{
  "targets": ["size"],
  "widths": [64, 112, 192],
  "init": "lecun_normal",
  "weight_decay": 0.02
}
Rows from block 2, named by matrix and row number. Rows with one number belong to one channel. Each number is 128 + 24 x the weight over the matrix's rms, rounded and kept within 0 to 255. All counts start at 0. Numbers have three digits each.
# convs0: first 3x3 conv, stride 2 (model.blocks.2.convs.0.weight, 112x64x3x3), inputs 22-43, a 3x3 kernel for each
# convs1: second 3x3 conv (model.blocks.2.convs.1.weight, 112x112x3x3, transposed), outputs 19-37, a 3x3 kernel for each
convs0.4:158141123161140095105151135128105080108115107123138157128144088108109146094117130169184144079119120157131119121104134138096149115117130121121108125087188097141141123131097128117121115142118158120138183167078083115121135163115130140118117156161136066101147141119080108143123136194125133118118115123130110112121142120170177086127099148156089106146138135093082127136123192128173134141123142126163119119093151098140145125119130144114128128173145168108129117104131121117085149121144159108131122103122128135129133139124129077105073125131109188160124107118132092120086130135135137146122107133134100129
convs1.4:153142119110140103105148125129077101109145111140131154160149151161113120104136132116119139116132093118127111132149114139140112136121156094123117149110129141135100125128099140104152114124121119110116105113150110106094130137146132121139128118133117148098110087104114139092144106105105147149120108097132151143110133096138113133123149124124118124112129136133117169122141124123139101104137132118109093123132105122107132114123144119103104116147167095156175161105120115138150135160140111130124129125120154127169139110139
convs0.5:121110117147106134099121110101123153127132143106138155095132133149117151122118118085126156122092113104098124109136145149139110139116137088104144159150189128112102126136140153114171134123122110124102120106099110122121140131105120136136149124126165086102106108113099110111173133171186160149098188130130122104120144100134119151097113133162113124122106159112187143179136156102089112066098141124086124151100115134120134160132109148151158109100136138108153122157132105121118115156145163164162123118100131106061112084111124121143136091115127110104122125121154194114132140155122131134127146125132134095
convs1.5:183143153145140141095121143164156142129093125113138126133126162147139159127116129124150109097120115086104114145157093185139117111130120138076075186093116129193151122147121133148137150149125111130148130141128147131086131122114124123085134183160137110153134079148135164125104129137127112140125106115150166129113158079116129130139116114135134111126151143123151138138085131155117168157090142147122133151124084113122124126101083107089154122129103153108123112151122113129102128150123122119145107110120121138080116126152
convs0.6:097113126097117107087074086098132133139163140110129114163097158073101148154215112106166147132157092137105103115119138112128135134120142099127115146163117129126153116127122125133117140131119084085107124097122126111135118138155123124152142088110134134125138111120098062143114069111092121120081211124091140118111079091138081088098121102089138095076079125111100200127153125131098158128144117123127173104094127127094118122139114072116125111138135158111149116130121120117106123083113088112110145127098167121144165132126123125133123161125176138116131150132114120170111084138116146144175138137124135117
convs1.6:102139150122132141093135158114168144138116177111113108174092141117129109155129114154172127114110076089094102165103146140094120104138113114152106142140139133111120153133139090139139131132133114133213125131175159132139103108114142103132154131149143093137149126097121121130100112125115133101123140089132130143103115120104115104151143123132157139131099116113153121137111119116108117141130127115105126103138140109115134130114144116090107129120113164086133130115118119153155131182141145145104116134137118115117130152097
convs0.7:115123087121126129119119121118078091103170163104123143157084063118124135145112146115118108102155111095089114129096107123121146128151139156087088126101134128090112099113130114114111117126143152087124130137121108138166143107148111113129144179146156133106069091137108080130090103088143147123123133101162106123116115107121105160150121104092095086123140141130132115154146141117116105115135146092143116115133122126113124111137113079162111126127138111139126109122123121121124105112103088125131128137145139128120126115128086118126124120118134100110169120154108079135148130111108103132142102106124088147
convs1.7:116130139100119106118148129118110114162145122115082127134086150123091121122078153142107111140136143100144116110146129150106137093122147135100125120158120187158122151121149152109142145121135116116119158146115195110127091148094108096128127138107162093148055106154151119119104144122152137110102112131121118119150144139147095148139109141136137173150110127128121138119132131087128118126163132152142152097161125134154129141123097121092141085125103101155119088140130115110149181109152118160141166102142138163150132119113
convs0.8:124151136112124146104148116106163129117170113135128188094128145155125171123108171143113136137106121129119117153123136107101110135155114125140153103103096115095135121107146139125132108122127119072106095128119122175136119168184156147161119094134126099115127123103133105099136159165085120131131101149142127130083081118096129104135171135143138130130117117152133130110103148123145158078110113104141121172113137109093091114128091141109116119118140118101132103099110136123113177170119144115131118096118122126135128128100110137124111124130100154179158194190075104176107114108122129125142123140118132131
convs1.8:146130083124147186110091126185159167108115137148199144130153128132134117149153110115121146141127134094061060132146121147079112131117105099107157180128131122129122143105110113135164128165132117133106152129126150134136099136094101121118116124135094136152190134134111146143116106109144127119139141105138149156137136136138151172122088113112090146103159118162116122127108122164145158100117192115127158136137148104129118119142091101096122149171176147135114100103125156128143108141130116118140117133119113107096127152093
convs0.9:106117129105113141081107136158138098162110090188161068125119133142123154072097132100130115117108157082110132125121127110135090143178145139151128120131104078108135124137106118140128141134129162117080132127087109108110141141120143145085143137089134075124119174110100115064146138133120147128126168128119125119136117108094113151107154132108115154104103172092132104136105114128171169177108168095112166097113140133150154118147131106109137101121079135120119129107088112148140102112130127076120132112140128125145137131119096104127116109126110097125113111139178150088101093119122130097139123156156157150
convs1.9:121141115166145104125154117110075147131153123155150097135101092126151123113148118125124099106144105180143145076126125107137141155126171139139133110157110122084078129092135105142157094149198135117115128118114140120128134116112091113139150121125162095110090110102122134132126157122129168183155207121122126116143118106079112090124154108105098100118140154124134140138174092096113095150150117114113105111137148114131099157142159134140156173123114122101101104139150128168148128125107119139086135133129101142109136122106
convs0.10:129174124143155138140125108139157143172167146124144136113116107145117149123154111136134139117116120118103110124142150109136120084136139165157110139142137124162196114112122116133111115127132140131089135148106133123135095113127115126116127140125124136132106106146173165133089097129091116116105101129172138140139122113103106100112116122101114123097101132110127110113111100144091108128134118109122132150122136145130107157157149147133128120102134098106119130128138141102117138106139130121110120129154120138149162108097227202183250227176171145117143145125111126169142139113180130129115133136128149134
convs1.10:156118100150110091149099125172175136122099116139123095117083127113112097052049115123091150140092117134138133101164124114099149098123113149184113073095100098163132130150167120154124119126161100101126115120125113124116131114165129126128097097148131094092149131145136113114094078081119105107088087095054091144089133161128151165113145112139149167119106101141066083090080089102104172120093131072125106139119120121136092154123091083119081172106125104086095139155152142120146153115124133132131083103097145136094138124146
convs0.11:100121141106142116120171145181151111136119160145176107117089118106099105111120139116123186130177178166124104165126118133147144118112124089081096115095126112142161159125093146125108133127145172140121085107105088185143171109122137109133121137127101104127108089132135119088114132128080102143124126178108101127118137127119153130143149133118124115143129148141126122134120118119082107103131106125131076102128097123106133129137145183161167132105145110118126137124157140125173100109126152124174171134129130132141126134124140111153134154146104120164121094098054093123112124137131153133166123106115094113
convs1.11:116087139096090110108170099093107148115108135145081189123111115064071134094123134119134192110118168107177178186121115125118153115109130107097114142118109153085122148107097121121158160132124123159151083103121087085080085166150145077145113121146145126134119102142166129087162152134138109125146149160133155156118187113136098115083143151138168096123121121137120109101132205135135073154151120146110110104143140129118130129115116107062177111127097127099162116118107084156116132145142131171179171156136126134174104119133
convs0.12:137122104142129134147164133114097097167148113161153154135114105114096073111122108105144119152137118152151113158133142122090134145129142084141099126139123113132109135095130138126161121136121084100125181165163130122126123111135145119152158109139155116144129126128174110125142105116154128113104128130110079153137068147106105102113130129131139118152103147093159151156099143126131122131113136099109097110093127115148131110136134106115141106104157127109117129130133151106132120145140121137149118103125096132140131096098123122117144104113108126104103112173124134147149143092133098149110135119139127140
convs1.12:131166181126098129118101111116117122099100093134128098110166105103136137121112132126154125104106140131131134120157083139143112144109106138067121164097182182124139156141115097123115129128149129118136135167133152145096131088128117140069116153130096133132084105141123147117130108172132104122137118112160127131207124124159132107105076111172168155117126113082157119110172116127186082141123116178093097146134101151111145159100052127133147109115149146118101150148127105114090152089089161142140132133110129149146138122150
convs0.13:171131134096093119151158138149111117124140130156118103131100102121105088101096128116144155128134129133086127098120158128126101128101148112116107084137141109095111145110126103128146129126131138116125160132121147180151153150145129124135092162150145147115124120103126092153092112155068129085118101105142111077128140126131123126140140134108109129105113140123108116129124070092127162134156161122144091111080090112154141095147156115119101149148144155149146106084126120139086117100139112154124153112135126133111146096128165102106100130147125144099174156115146131095085094086124127143115099130103132133
convs1.13:127130143156134106139160111099105132174173099119122134139118136142151114123119121117099123143132136144095116127114132114127131122161124132115133137139106132167099116128138110095115119164135131131092129114092136128146115136156124120199095110112117123147104109144137120099121139123111151154112144120107131124117107129124115111145116144115120135115154148108120122122138116152104092116140135116100135119120163140119118136125179131128166113173127111119116139116135139148139152139131123115150118138119120119133128139157
convs0.14:147149155112158124159127144122124130096123102135086127161167104110162158140103117133135109131131136141123112110092094119072129115113141138178162109100159145084162175112119167125122125101126135111130109147190142137168141120101123124107121097148138114137113153126099158132137124113152163155103141112044124148103144179115098139131153112119149180162066104126133123123142126160118160129124141132106111137073128127142136157122156142114114143111109132145135144154149151120096136103138116084078149111152131140146124137128160132095169112100129102081124104086129112146139128126126135111118140125153126108
convs1.14:161141127093087084113094100134149100113100171165100134113112098133104152132131151121118131120146137118142146083120128124132116138120114110113132123109113109132117125103106132092117150088161094100108133079112139114110122137124096164105144105153133104122132142092093107128121138098153104143124141147106114147180144148169129118105133127109143142141116150128113140128106160125168132111111110172161090143115128141124157123104110125160147136152151118139127132169135108103135105107107132118129194117123162132104134135137
convs0.15:150119161134117139126125120103115107165172106110099111152127116115143143067142118124097125121110120156131120109100143110096097135158117160124130120114172073143125136144109121149105127137145130099125095136118097103131123104145121132119133135139123107127138149118140116124143115107139132129136103173135093130112090168145172147084148114130088125102096134117125120120101108128121113169184093093145108116111141099130133107099117115112112101151171141119113130124106137163091095109116111100137145130076123105135138116159164122149131132135141118129144139126090119165123106130112133125118140112120133120
convs1.15:160132093159168131124120174125154109087090142096121151123126134135116132124078155162122130137158115103160153117099152135100137137170156113126118138113202109133091116146136111110157125122142129109083153134099149074131149101167114157124160114096113119139109091114131135114117106068115133157112175143127126119106092152115171147133087125104102168104144115130163150159113178097137091097140113083114124150103132130113150114132158123136128132094143144162232156126097147136087112074134136142060086114138102148120098144132
convs0.16:112089117112098133162107127116134129141132086157168119157151108111152127114108139129121103163135147162136137136148152140138096132112128134144116122140155124099171148136136118129131114151148098100126130093083149145099118087093102112151130131157154123119131080110124151154187192129112176136138067129123098125156176100126200087116144162155164143182166109118130114130166150132125127138141139109128155102138112102111133108117091146109069127103133122116117114153117121124135124132105145124076141123120134143099125097092108126123142096141118109115058081113098156152112128190095116130158143103136134149
convs1.16:122100158085100111149154158115118130124117126163119127133153121107101126108124118112081098119136099125122144111134107173115117142105154117102127119107115077105116107134085131125106082140109108133135129114161102124155124124068126097111142109103110114169151098095125090119099129121155143123137161125128139098152140091183139110109125124132142123107126129119089121138064144138150128102117163093154140116122124125132129107151137137116118122121150088115101121122164080103105110166145100123105140129111120132077103126111
convs0.17:118126156166123146104147145128103152121091114107139125111098085114116073112185129137116126096161122111115140132155125145113139136094134106104109119131127152140141119137155141134130121118121108132089123103096124148130121128111117100122103128114117130124167134104120110130128162127118130157129129105080170182154125099134139093162113149105180101159186141126120107161168133149144153121104114100131142106107128138077128112114088142106111121122130152162126148112108122110114126170181118171139147128096115123109114145113152123124109096106094107102067080157152130124132140071108124106149112122096107153
convs1.17:127091148141154118089114121121096092101108116088126099129171130144116105158107174147136153092131138128114057147114101146112135132117137126143085130133113159097079142126086100113089126153133131172164137150134165096156115109187150114100122164141118166092138165101140105135106134151085099128115080105162148132141103107115141127164111097103139160164147089093161134091083115125100098125110064125105158168130142135139199126118109125085130127134112134153073143173139127167127116128112148154129138163115091117157117066111
convs0.18:149131095132123132127084151092166137112130108122133144177161096097134097120116166118145160150113095147153149108127103116144132097141141171129097111129093105107133115123126119134129121129136103146117152126108084123134148119096115188144108129127094130113111101129122114160172130102123103102145095101141082090133089101104095139077124149159129106094099114139107129118101125131120119139171139148126131138138126168114138144126139103115136163121128131097143160104172121129140163135114128141152150124095124116132122077116107121100142128101139127089132117063135092065134089120133100116137135103106145126
convs1.18:140147162129155139131167144084075150137163141123098144120135107098130094137146140131088111092145135157184140134121119120178176126104132152149126122096130081121137115157117145109147135102160129135183104156203099150102166100097146103145139117118104205157146127155132119169150140113137095116138173129105154084165117107134144124111110085133119138120142116119142178123190104104126113122102143112121099113151134127138102108082125131120097108158147148110115112078089149176147177115125144146126147132169129078172127112139
convs0.19:095121139120113167133142141141116168155107111135147151122148136124143176086122155117115118125126131123111090139114139102150101106088120112116139150117160114139176151150144129151109141155121110133127090133151074151130132152125121134152110142120106144086131153094114127094171131090144107141126160118100102126094097155106181098133080127150143119129127108154104108159132109098139144148135133165125102142159121159119141184163132146143125094137117125133131134111136133150126164187121188116081173155135160160167165146074114094097123082114103099140111138169116134111092156139156106096159135125121130136
convs1.19:124140111129151152088127113169142141106095106084105131125102132153115104125096173150144159156126148109114131096130150077117111134091110159121119104077080149114163188106103140107094156100141086135142132123152130076113109193137122141117150110113094083163108164111164150132130109106148165118091154132135090141185176100125131113108118114109102150097103138080077087077120183118136162148128127144106094093123127113113108112127098097085144090080094127096118112141103131134172142155125132127111162124111156137160118142100
convs0.20:104108107132088126145121143146119102193134082115148143084147139120159166121094111104129141136162146109164154123128083153129127108139117131143128109127091100099094118152144135117141165125121143090095113148115147113116109126138095159111137141143140117120107146182123152135118127136147143092132113142125120124128114097089127126130107121123128086153146134104104126132152124128129147163147153116112201081135168139121132094092108146101129104163143138109106115101115105143111108112140135132117130143127106138152133130124128122134126147144128106110108135149133100098119119104134117123145119110130090092
convs1.20:135105121110109111079097124145120146107115100127148109078126130131100101178150136142133122133172135130134111103168120108130117114097127123105105108147165089072126157139146103081089186088102112166177152170132137128121102150116109129140141086112115116133110130122100105122120130135156148109141164131113155114145113097175188116123143107114110163110110099118134159112122115128102118125120148118144072108099105147137120120154098132152128122109126110132093134127130153143093155132102161122086191112145144111141126136126
convs0.21:118095178140128178081111160104141126161109115118102109158117082069097051121112086134137120149122115204143151095140098068150116136147090126091092112104133133125140126120134114135117136121116153144167142137159088117115118144112107119142149128116108104141129129153122106147090131130135107109128106109155157185094135143146154155126176171142126183153135136143148132074145079095111118087149140123135143122137133120136141131119128088131115110163115126120123146138125122119112137113127158146098147164125102130107113099111108091117130117121130139142091106168128135124147116173125136116124121102089123123
convs1.21:136080114118118112137097097150124134178169134116117121162182165132112108143169145100093118084117104118093106134116121140112128153104097142124156141108166150108136146142102113138122157121123157121120121105129093166156098116136135157109127148129123164148156112125130121127139132131121114131104117113161126118161144101139130119098123136097129133113133095103098113130113162131143108127085124098116112128161163112112123127113118132102142119134156118120145126134138104130128129178131140167124141150144108130134109118132
convs0.22:126186180147200135129117119140140138134157096102124114100131106119106122138146172116147118143107133132172171153143092101101176105143094140106127105119142125087115136111113122106123125131109187181113183154108092070124164155098160181134101125137123122142114141141124152109082124130127126096121146138152153118100116127152106153161146116175135097120145120141122132142125154136137131087117085109120084172150127137133132146111123121124135130100123133103119118105117179176168158172137129104116155104090138138152130139141090157140133156103129103097132178132098090095147146126137150089136139123135090113
convs1.22:111137121140171115135141124122111122088153127111119124145151124136138082114100178140105101158138134132141133137127114119146115170168107155121112126123086121130111114139119144131098099121149140121122156096101121138154110123110137082112185068125123161114174155132120157123150136101117128122141100094128098136130101154147108090084128106158111129139079101163120142156114136102097120133121152075151147150153116095127151151137147115087107138091122108203151093089120131138143115108131142094140130141131116115166089148141
convs0.23:146128128149150093084134121146160131146136101109085131106138089163096077161145118116112131121163122149134120125124137106122142132119116108092078111094080113167141120137128145131126136112154105183148099117166128115133134115128122133150133108150124119111169181122121116148130121105123126144115161157130144096149171081170142147147099086140078120139136134114135135149139129151126119158148139108144135100121113134104122147066088061086107136129151110141187105144160149151104106110101081103127123135112117120105149136131131131119124143123117115096130097120124140173084125161136161125133152117117127117
convs1.23:119120146133088150136148069111104128092103131134139192105117113147144089138121147184105120105124153152102064174098142116117172109138086137182130141116133117121122087139117110163085085135083138119162147126152162116146112117150092124141143136144125128133140129104116112133143144123124106125097117117173090108107135145112141103129152169072118082119111149108133131155074133117107148097115131082129147142109129144158156138131142118112112104153112155089096110161182105100172099159139135148120119085140093095146151083153
convs0.24:128131114136109142133139148156103083138081107063153202116104116110142103134115093108126106126107163118079141124119152108107133122133122147082116174142103128147116161140124131141127101140142064116132157120131137132139124134115129144126131127108167134125187156155157127114130112138110090101083114145103140146144105113100085110168152143113114100140110166145109144148083149085116146150120138148132153090061109129090125129110092118124109134128119152139114125122104137113125127128067114119159124130130153123120125093107146103124125116112124114135100170112156127120125093108097120144115117119125091101
convs1.24:098142127081147151147139125084113141131087107133172119144093143129163115101138106092112161108139101107137131121100136106087153144084132145176130164088108093133136159145126159117130091137182131127152118115103124113143153074134123130155137123094139195157122084131098111134136158123111122148122123103142095115128121122062145111135162111083160139123124105150111115124204119096122134169151149098115134104156165144106097165118122142146170080160124127099150110151084128145152185107143120149089142164134130131121125097123
convs0.25:114125135148117135090103083121122120149134139137123070131119102114129158157126120092137135112133071115135122154122163125117109131141100130090096159141117115106121122139122132128140139120124184164122144119113119121106127139114128139117115131136120050110107103070082164144104134144152112090088157191157124092092106142115137114118114136117101079150147144112096147086128139156115117107172138142142213106088103121149116129127123120129153091110133097111131151130146158151127135123109158140134145133109111129137141109109158122136098105099110116131150092149105074137133122111130114161110116117117123122
convs1.25:126122075072118092165188157161097110105119120152171139150135147104118111115059142095112089142098104127127154113154144108122110102103169138174154120107075098108124095066148169102099119127136066104112108135150115078169150127117143125090137101107152125124152142130151113118150123111176149124111133138125130119162145080162110161121176135123153138117094141122130132107099121116103128165150133151153154075124173135112113131124117109126165113095145096107104105153106097102129229124153131159130194097100163146137113119105
convs0.26:162132138118131128143127121108128117152183141113163100085100148108122145074102136149150113151129106108121108129122102143119126137120138104172111114091132091094145121122143087114115120110140131111086170105072111130120131115123129134126116116113147127110119153138133134131190145094205115128117102130146111075124156128140181119135165091127114097165089085112140168110134121138142122133179136084110106095122084136087117125082156132101120116132150131121115122112142104144132122100150119111122133111121121116122122116160131139133122150156082109127136125117132092119142118081135124163106105126104159170
convs1.26:143129125141123093106180125116133127140155094147108099138107115148112138117091156177118138144122122119151125105118121078139105121151118120131123120136132120117093172176071114131081077148116142126090193128102110080130169143143128116155187084147072157155086124118122091137128131127106097131114122136129144125145134143118099112121086112160130117157117112178128090120134125137114035146121159090074130143099083119148127098137127128152136148075117112175078146099122139135125118133077138109106141138126182139123111109156
convs0.27:142139093147114135134104147108140152137131158115158148137145131127110090174101078109137156118122131122165104141089146125106113118119127155117085154140124130107082147120138103124133166106170163178151116178182172124154151183132139150135138096118121147155188188102111109103119163162109132116137097089121123156126147181163141147107129138086088105107155121149111117083125163127145140124135143080148131134144152140139137093118138081191125114109127128113180129156125115133072098076151084118102178157142188167136146178139141130135142128147148165175104057120074165175150156120135142133171132166133155116
convs1.27:130141116120138141107124147101140142096100090101121117071097100096137138106070136133128120133114149103124113127110159141078134121124127139120116105093113123122130118159107115165128087116107124094115130146103124152103135128184111080130167089113096156113137106130133126111109089084115086159113090121100110136118159153116119169116140124119161130159145124137069072123078119118122155128171121105154152140117107124105109137115140127162138108146115120114131179134173137116162116118140146127131111149091132126091112124122
convs0.28:120144146132135172154113113125179146131122125135105103138112053145100139142110127139129125133141153109101144142114122117115131137141107115131087087141117112101174135124147147178120123146133097142156117104140158110183138127130095203161092091153119131129135133122116120134135142106131081062130156126091092105127091082157115164145141147116110126145145118109134142120123114104144116134120128104095134135102093118119113154142140122120145107105115158132138110143146134128124107142125098141149102135124098131163138104132127097115117106115147149142118064117128116132105125148110136137114133139138138152
convs1.28:141167173141100157104100110134157133097100108121089123132139081125149125107118138137132119126132163125185113156140102134142126145143093153112093144070133097143149167108099150134129100144141079136123127128131101132138158155104107178074093173100104156130150149194105135142125129145140060078116106140130088127164104120151115105112126106131169147117112142131125156118164109102195116160158121164105101125113116116124101140125047099164120070153187138192109131092114136140120140103106102106114164138151176145136126135112
convs0.29:145122130132105145118095129119104117129119148113129189173162160096131200092092150133101116134135116108092120125146127172119154057121153086118109110116140136141089163161102143164098141121137137124106105152074145154093119165116107138112087142156089069117149089115112112118147109112152090126138097106132117135091116137107093109144109097144109126118138118125106116095102137095127111124118157148130131152147084166173107124179131129158140134138127134129115144118136159116100148160144162201110131120151117131107136134137127112097117111105085065128145163099112113132077130168112132145133118151139146147
convs1.29:150155105125155128142133125134129162115100109146119158148143147156115128153106141135120133155142139110127112104138112140124104144096108133104095141123102123197139151124107168072152140136145141090125133138164148106155172155115149125116170129132102109158096130138104165146136117123136118114108126109124107135128139115117140099118142133089122092148114136128094149110138140108119176169102152147130116110133101128132135135102114121108125135120120113096103085121120141136119147124115148112129137129118152092142127137127
convs0.30:137100160115169125145132119121114117157116140127121151149167129120080101171190159112104152114122128065120153100090094096061105103129109125124156110087113130174142117122104156107151141114136121156157139143102142131117108126113118127131117136130134141098147124114132149136131099071125099105105137145148163082083149142139198166135128128115149150106133063093128137144148149145139118118108144118134158158172144162176117133137117163143094118097104120119133111112113113141108152150135136092137151118097112117103117157129107125108122078123127130126093115146124102098143121175131115116113076092133141177
convs1.30:108127139155127136163182100091097117133184129156132115175143132126105126147151112125071112085069086110122135129100138129127112106104125129095144134125115142079115166159143117127144109133128103114171093109163110118139124140119126116109147142165137123142142087103119156164146134111121130090116151112110138156134145095110118115086139107121144124086104106141147093153155189138117113091156140103124119150160152154158114141149141134107130109117162131103126118098167120106144144241101114132133141098104088121111092122135
convs0.31:121164149122128146098152151149097143122122143116145139102099095160137138177113087118131141144086108096186146125127112107117138118146136096120118123124098149104133111136135131136123117124137083119185116135169097158142155099114125109075114131095106092117129106117148177141159128094129108145158129126091126101144140195145135170143118149123116142153172129121161146089137181148118103132117146101120162098107081158090093096079120088091104183185127186137118096102143153143135180141145142165099110125114172149090173155107124111110129124117151151136103133107115121137109101146124140108131111133125134129
convs1.31:078119119091111128130127124120116105133121118106150106124143110085111139114147144102103122134139170075109190110115129110156144149116131151130133124138113136097126146122132108079145150122129147126136134091127104153132111132122059109130111135094125137108129103062184142104144143142131120096131132108163150144162173121126144104124157110125129135142162149133144121129116143147126124129149102109159131125101121114138111108131123126125120110145128146111155138173122116134118132129100136100156141090126131120103124102112
convs0.32:142138152119125146127150099163153141176153113122148147195101105124120128104144148148131128123126118093113145130180162135152136113097121115101083101134121123106159115118138120101119129125103115175153129158119154174134123127161133121141117133128155135106145152131112177174139147175151137101160129074105100144112136087140176133124130085115136117108083080127112170134086156120122157142133107126124124127140118103093121091080111139091102133148106129145129126109128112141123110080116091103088097116115102125139169084165129116107114125116150126104099140119150120130165145114112117156129121146136133106
convs1.32:110120136129079074126157167116137105146137109139116108110119092129113095133137094153139157132108120158142131125111162139129132099127094127154119121108124087105096132132156128125134120141138134101140111103105162165143125149156107070114127117145132102116130164162121127113145103128141160112173160149129141148075111171094125157139125116125126112129111112113157112119073164140077121095171145112194184182143149134130115126133106122140127147131131106170120105119135151134133066148153139096139101125132115105128126146142
convs0.33:104090103141131113169134133105134135137132180166166149077108125088136133130120140122093090137133142118102114106125105125137137146173128098128094103136120112142101109142133143103133122119110082066072126120130181197176126118115159138122135156123115094134113137114085102117130143140127154136134117127116131149146140183154136182083090102104110124155111110141151098132120118101122158161157143122123133116080157106120160107121139157120133102142115125128122134111141137077131101159109110130101117156113120120084115129136116130111142130143146154131101069144150136110146109122140155122090129141117121145
convs1.33:108125105126117101128119125155150137095144136122124102165126114122125089147100070153133111143128126117179102153094154078080138117093118140105094121073085096157106102175149103146109083160138126089097097127132075151123134097141124074126114058139152100102124146124138153130125139151117174177151124139115124151132166149132127107131148130124129145078104116152103106113089147112139090143155119090146120108108175119125154155117133123080084139078121125105100180127116137090122099138115151155108127145123098093118122122133
convs0.34:097124118107129110093105129137120135135163130154143140101130140107119138141137134097131146149112114120122130133146105141141116135132148113084104104085078071113124151143109091130120122104098108142100154170156160157136144144155129160125173161147137110128123104107127108097124145121126134142141074107094090089075075077114105097109103104102081114120105090130119108126092102134101091123140131147152119130104107109091098109081086136106113128107109113097126132121104116123118127148123134120136156149111125118102108135135133149185143137134126130159116122104116149100139133095122134122117181139137175160
convs1.34:115097177095122127114145098134139140122159148150137131114122074159132100147120110153117112127085142131149121135110147175112140134123168114157109125155135106155162117135114093153153119113152129114129134120088165129136155117131104129158116112171122110217095145201149113149129153142147159133144138093145126156125108179114151178127090109176100139117110124157080113090089106106080129081128160117132141112142142124085134146096137178122119128125113091134075123099135120114132149101118161129140124105128107111151162175154
convs0.35:086138156111149147128097171116097084103097095140158130161160127131199130129147115152121158121119117142120106127131110121104089110143087176152132164167123092071152137136130159141122141129155100108105116076129134085128155149100144148137132162134167166153132115113092123130128134134129151142180092071117099085130112116105106171117091121110174167126149163137132134142153190114142142103132122095154133122146114126111122105100161128090124132102110135101172176084136094110112137168178170105161152117130109099116104112125135098139131133138149151114114118132092131102094180119179151129113110140127131112
convs1.35:128115121115136153102091130138132164139107092105156128136106110123135092096098102118152125124122127138099121109135137150117111136110147075096108072178130097136179124112150147138156108124147095151150113122158097126117149124140158101155138126126069114097111137075114145108094081123146108096112131113130121128115067125141081084111129127111221119130110123141123112115145122117135104120141135171140129125131151099122125132097144141153139099140140160148143124126141146139147148112140097123135126127104119164075107162130
convs0.36:170166119157133132180157105116123170109101118127104139102088114107152154165133160134139113125146110115144159110113126133137110125094134119070125127190162173115146138134131108103111123142128164099113134135115125146120122137118128114128124157114121128121131213160126179121134163115173118145111115199132131139108142128151146099156174148123111083136099119125149118179169117139089143138166093133082096143079103131141108120131083123115087127104095143136101139142108115130076102113098178091077140140154138110103154125102120151168130085121127082165138120104146123116120107112086117151129152101130128142
convs1.36:119143159118119099109140110098152100109063124157153105103113131121139113093117113114105167123141121114111128140089152124083124122153133112195087136098133125128114144160118100165126105135142158103134126074113146137140150132108147097130116073141172083107112135120126123146163067102125143139101125124092141156075111174125148094129183126148096107126110160111156122151113136174102123172112154113129110111114143122115109115164088154114157167144153132063141101186137103111130102156141112146111156121114168103136175063073
convs0.37:137112133116124089179104136146129180113146125139149143095124171107165173144152127129125147074130103120114117123110135097110141085137085154141168138167136118163125111148138143144145099120109129133101110132087163154124125130136124114127134128138096103131104090175141132129118162124105107150123099152119086079059060106057087064127125124118108108147160113119119146145125108112126110127093103117104090147133120105149103124099150115120118128117107117114127114103124137119152153133107137114168121111140121110163129122148133118125128117136100109136119105108137123139110135159149130184131111113111081128
convs1.37:128149142145178125094115127149148130111135155096134099137133154126126142160142158147124105110075090049056103112166092165117118108122090118105114158101092186144097125138137146167145152135159098120122121147135124045119143120113105150089150134144083100124128088096172151160111107119123106084101108116160142143140170124138154120129112114166136136084081144113129098131094160153124112176116139123137125083106086102109129153105125119131141121140144129083109083149128130138123178187107136101114121121114130160112124133114
convs0.38:106151158129124122157149104112092104100132116106129118177095070131133115128181142134116095167131121118136087156147115148138129091128104152099069136168108142151107099133104128093135123150133123141126133114145079111107139076145114091083134148158172143104111141147132120156123135106136225200134098169125143149077105163136134152092113121097127155108104133135116128149131134184153132165126124103138108169154115150127110170133125155124127122093115130120105089138159099136106154160144068133174140134128135108127154168166146117142129097115114093106080096108101125154142166134149114145143158151179134139
convs1.38:141156128107102156101120147112147073093112115115099147139124119157139152150131147160156163108123150097117122149134101178098131143110096148111136140138171143125089138099063124111143148090107112136119124120127098124109141133140120108112180188096172102110122114139127113148103161150135123163125123121119103107154141115150125097114122164132147161138189131120141088121116111139174130149102113152106125121112118135100127136135088120128156122119141096090150162114164111111123097066105110147103150167132138152100128121120
convs0.39:126144141116157136120150150166133145124147152128140133148157123130128117150142128108121138133122124107114107120113138140120130159129122177117135153141143147147143130118105130117122113116134072125152158138115119130135128125120091127111141145145123114117114129082082116118115112099164143120159161143144150105096144181108133135070127113153106123121152141125125112091139131097110128187125132145101119127096125154151134198107138130142157161106109127085095118135084091075085128117115146109152117105107150114149136118134088113142125144169133173211148171150161153125109147158140133148181131121173116137
convs1.39:158125118122111129129141117172141110137074115101127144136082147129094138110083136116129156101099101131132141092140134133115139152125109122131113104148096119120095129116158120119180158105145108151097141113114114133127115111144080134120117126119137092114101148117110100125152106084155141133108102106135104132135179105129119157125118137126133135109122135137121093120097115111121160115129113103109120117086132109118085116118123104112113131081124134117095156143133124120110119135097108110097189117056117149116137159132
convs0.40:134137121147168118136164147086102164122117130138117115141144145114083145084085110144122120148120148143147104104117132125136114126111152142090191096152103133120076121112149107133140125120136162151147139121122159144143130163127133140118142116129135117112136094135144134134108117135117076099140130110134142129163129099111109094115160112125145133149120102124164131116139126113130143147122089145131098143141080137110100134111122170120114093154134111121123093164102153167079138117109167133141115125143131112150104140118129128146128125117109132136163117109090104111134113119106129128117109157139113110
convs1.40:125107125096110095138168143092096106134123110090105114140113149101106125090106133119115109148098152154147160172098136111090085116124146168118111133104085133149122125172147113127105138107131144133116144129117121123130130109103119085114146123117141161077121116150137106108166122135117116143106127137147131118130135091151163123119120154142154159121138125160125150118116140116104100168127153147094154111140143136138151137108162101113094114105132161112131101100084080135134140137138134112129151157153147102119145107111